A small segmentation model, trained from scratch.
Model: 7.66M parameters, 32-pixel images, encoder arch inception, encoder norm batchnorm, encoder activation gelu, encoder depths [6, 6, 6], encoder widths [96, 192, 384], decoder norm batchnorm, decoder activation leaky_relu, decoder widths [48, 96, 144, 192].
Training: adamw at rate 0.0023, 3500 steps.
Data: trained on pixel-art sprites of 400 made-up characters on tiled backdrops, 395000 training examples.
Rows from block 15 of the encoder of a small segmentation model, named by matrix and row number. Each number is 500 + 40 x the weight over its row's rms, rounded and kept within 0 to 999. All counts start at 0. Numbers have three digits each.
After each channel's rows are labels from the 100 images, of 14848, where the channel reaches its highest value: "top examples" is what is common among them. Only what is clearly more common there than usual is listed. The data: pixel-art sprites of 400 made-up characters on tiled backdrops. In brackets: how many of the 100, against the usual share in percent.
# r30: branch 2 reduce pointwise conv (encoder.blocks.15.r3.0.weight, 96x384x1x1), inputs 308-383

r30.67:476459486512495509541446554486570429498565537541490470431514483561559577534466524488456461542430445457492535536458475473500519453435536447561420541518541467535443483468520544461519422499491454510582571502498392525501528531506579
top examples: upper right (53 vs 25.6)

r30.26:494499498484421427413540470457460582509498380514487494499613423554484476550488527461481489525540508538508442501465492503476499487538502488506510519547446476502478518445532433461522437461523483447469439503424511536559482497461525
top examples: upper left (53 vs 25)

r30.75:522500478496441517520527443467504533569471515563452514450492559574475506462535473471438447548462454492426437520520476489456524479466549581531501471543518467551458481534488503537483495510518565480549498516556528518495510492480414
top examples: large (98 vs 39.4)

r30.49:574537450449541558512433426575527517477577447543501458533455468472496467533464525479478567457479502495575549558479561508566512525510492465517494474469458469468589470514496527521374488523483508482560487548515496509501528542471563
top examples: upper left (51 vs 25)

r30.35:529476559454474518535548480549495492532538545460488520421492602447487537500508443472540510491522468577515511524546538559624501515550433477486554435488493415503451557475513555496523509548496552549495514517491510495522504482491524
top examples: large (91 vs 39.4)

r30.30:482527495463459488504565530518508504582532511496498448495527492451443503530480529459565503454531457446537439483509485442441536503554562509490472446571488475495482489454445496475528491498411491517503508458544507526533493475528527
top examples: lower right (59 vs 24.9)

r30.80:556534485500512497501580508511470483488444518508541473572574534535547507592474556507502407514474474529430461523456559468548519555533520481504467522512551465475512440444454468542499490496550511533516511499538506529567414453476464
top examples: upper left (54 vs 25)

r30.3:489438488466493506450473497449496507521467510568505455480535540499404489526511515511493485541513499491456492479533518490462562508511519489487481529502534521520486525451518510500493447516501535496492506481519386485450497476531441
top examples: upper right (58 vs 25.6)

r30.6:520543462529465550513488456485532510573513474473531502511506498509562468537478499573503497500542475519465396530439459483520503509483535461491506442501436479504465519558472509494519560485510531524521521526485533549507496531485496
top examples: large (87 vs 39.4)

r30.88:447539458524465442512476439505476514561462492517471446465447439471493576533527547440547541472510537515512478578440579519526518475545518581538536533480535474588567467580498456494513439465486461548481501498451479443505521499423534
top examples: lower left (52 vs 24.5)

r30.41:525482503446511511430534496487437488531481597544556478649507568518487527531476518468525481512507449511442501435486507472446503454505487503400479453549500466464511427465463433472449478397546553504526486461524545452518500450481449
top examples: lower left (56 vs 24.5)

r30.87:475497500507490554575518496517486447530490455563478527539480513484467506496504556433493519547493526510540529560456510520455499559476503518558426504510514490486436482527504514519521523527489507535483479489460538475573526498485523
top examples: upper right (53 vs 25.6)

r30.38:538538403485430430518498507451477595552481527437542482469532493530464538521490465494478511481551498504525473493491531431493493462503542481540506500471483507468492464473530488439568544480524459462501497520460502518497475454459484
top examples: upper right (53 vs 25.6)

r30.93:538487448436501603475572564518489518517501542586456525465513509555495500501522431428440554436545497515408526494514552474479556519492481492516503503504531489489543494531501532546467508490549565527504483445461402497519519563505567
top examples: large (68 vs 39.4)

r30.42:472505504593488503515420535528523480513482499430471482514482532485483524480514510511540515477511503448500542480457515472540571577543546526606499525548546486434504548511425508480492494479393515498559455430458465408497467488503463
top examples: lower right (58 vs 24.9)

r30.73:495440474493506469497452443491542486487583548508473511522501528474491489530557517530546526463528456448463486471555575494522474539495519462454497470489468550506547522424565470444542512440516498521491504480536505521490533533546508
top examples: upper right (55 vs 25.6)

r30.59:489456462430538392559481399571479558468525554443503544626488464519501424461467476505484515524511539519563517477530480522450507481461455542523548558542443469462525508540472477529505560583523510503488500490494467540532473523524513
top examples: upper left (53 vs 25)

r30.52:570519439553476532516470490493489554441546533514489477508444576504495485499540558512529478564495444530491473471505518424382481549495514497524507517525484476486485519484527528517537506491566556444502570526448521462508488462445479
top examples: lower right (69 vs 24.9)

r30.76:484541429530476524525498423479519577542474425471503382523476437517539515521470484536529561411530500409502570500489552508535530533519554541569449506427507530524432461410540499507466477456515462524531447560461475428499515558459435
top examples: lower right (50 vs 24.9)

r30.79:456531534506491491536478463530447509518533508523572438515493571463532491539515487538513517454477493492471497470487474473464445419495541520523520533486496513450516517503464527426537529513461464516507482531510542449510526537531493
top examples: upper left (57 vs 25)

r30.91:498487486513524510512451503502477495544476437452478497527461462480508539535485459512548487517450503414557501470537533485464437432422452499544521479437476577505486497448526530585508579483565529457491446489471466515505444503464464
top examples: large (76 vs 39.4)

r30.56:470563443470477541541492512549467510506447499547552525543525442479571480465509466479540515556480510440495464522457559471440518457424497501511470463503494426465463420501472534532442454506494509481469455501464489521484529546469525
top examples: large (100 vs 39.4); upper left (59 vs 25)

r30.95:463468499539504499621534536482548494531454462421539490510513511496558450552492501504508502487476510565509538513579506496436492489440550420510530568495495484498501525500480571562522491476493498491529455483484483501598565503514446
top examples: lower left (59 vs 24.5)

r30.33:454479475551488504526480494486447452430471510582491530502523428500517475523529501460414446431538501478442529439498523485484529549527424545489510446463478473435457494556499510465436454522555557479494524497541512487542494549570459
top examples: large (85 vs 39.4)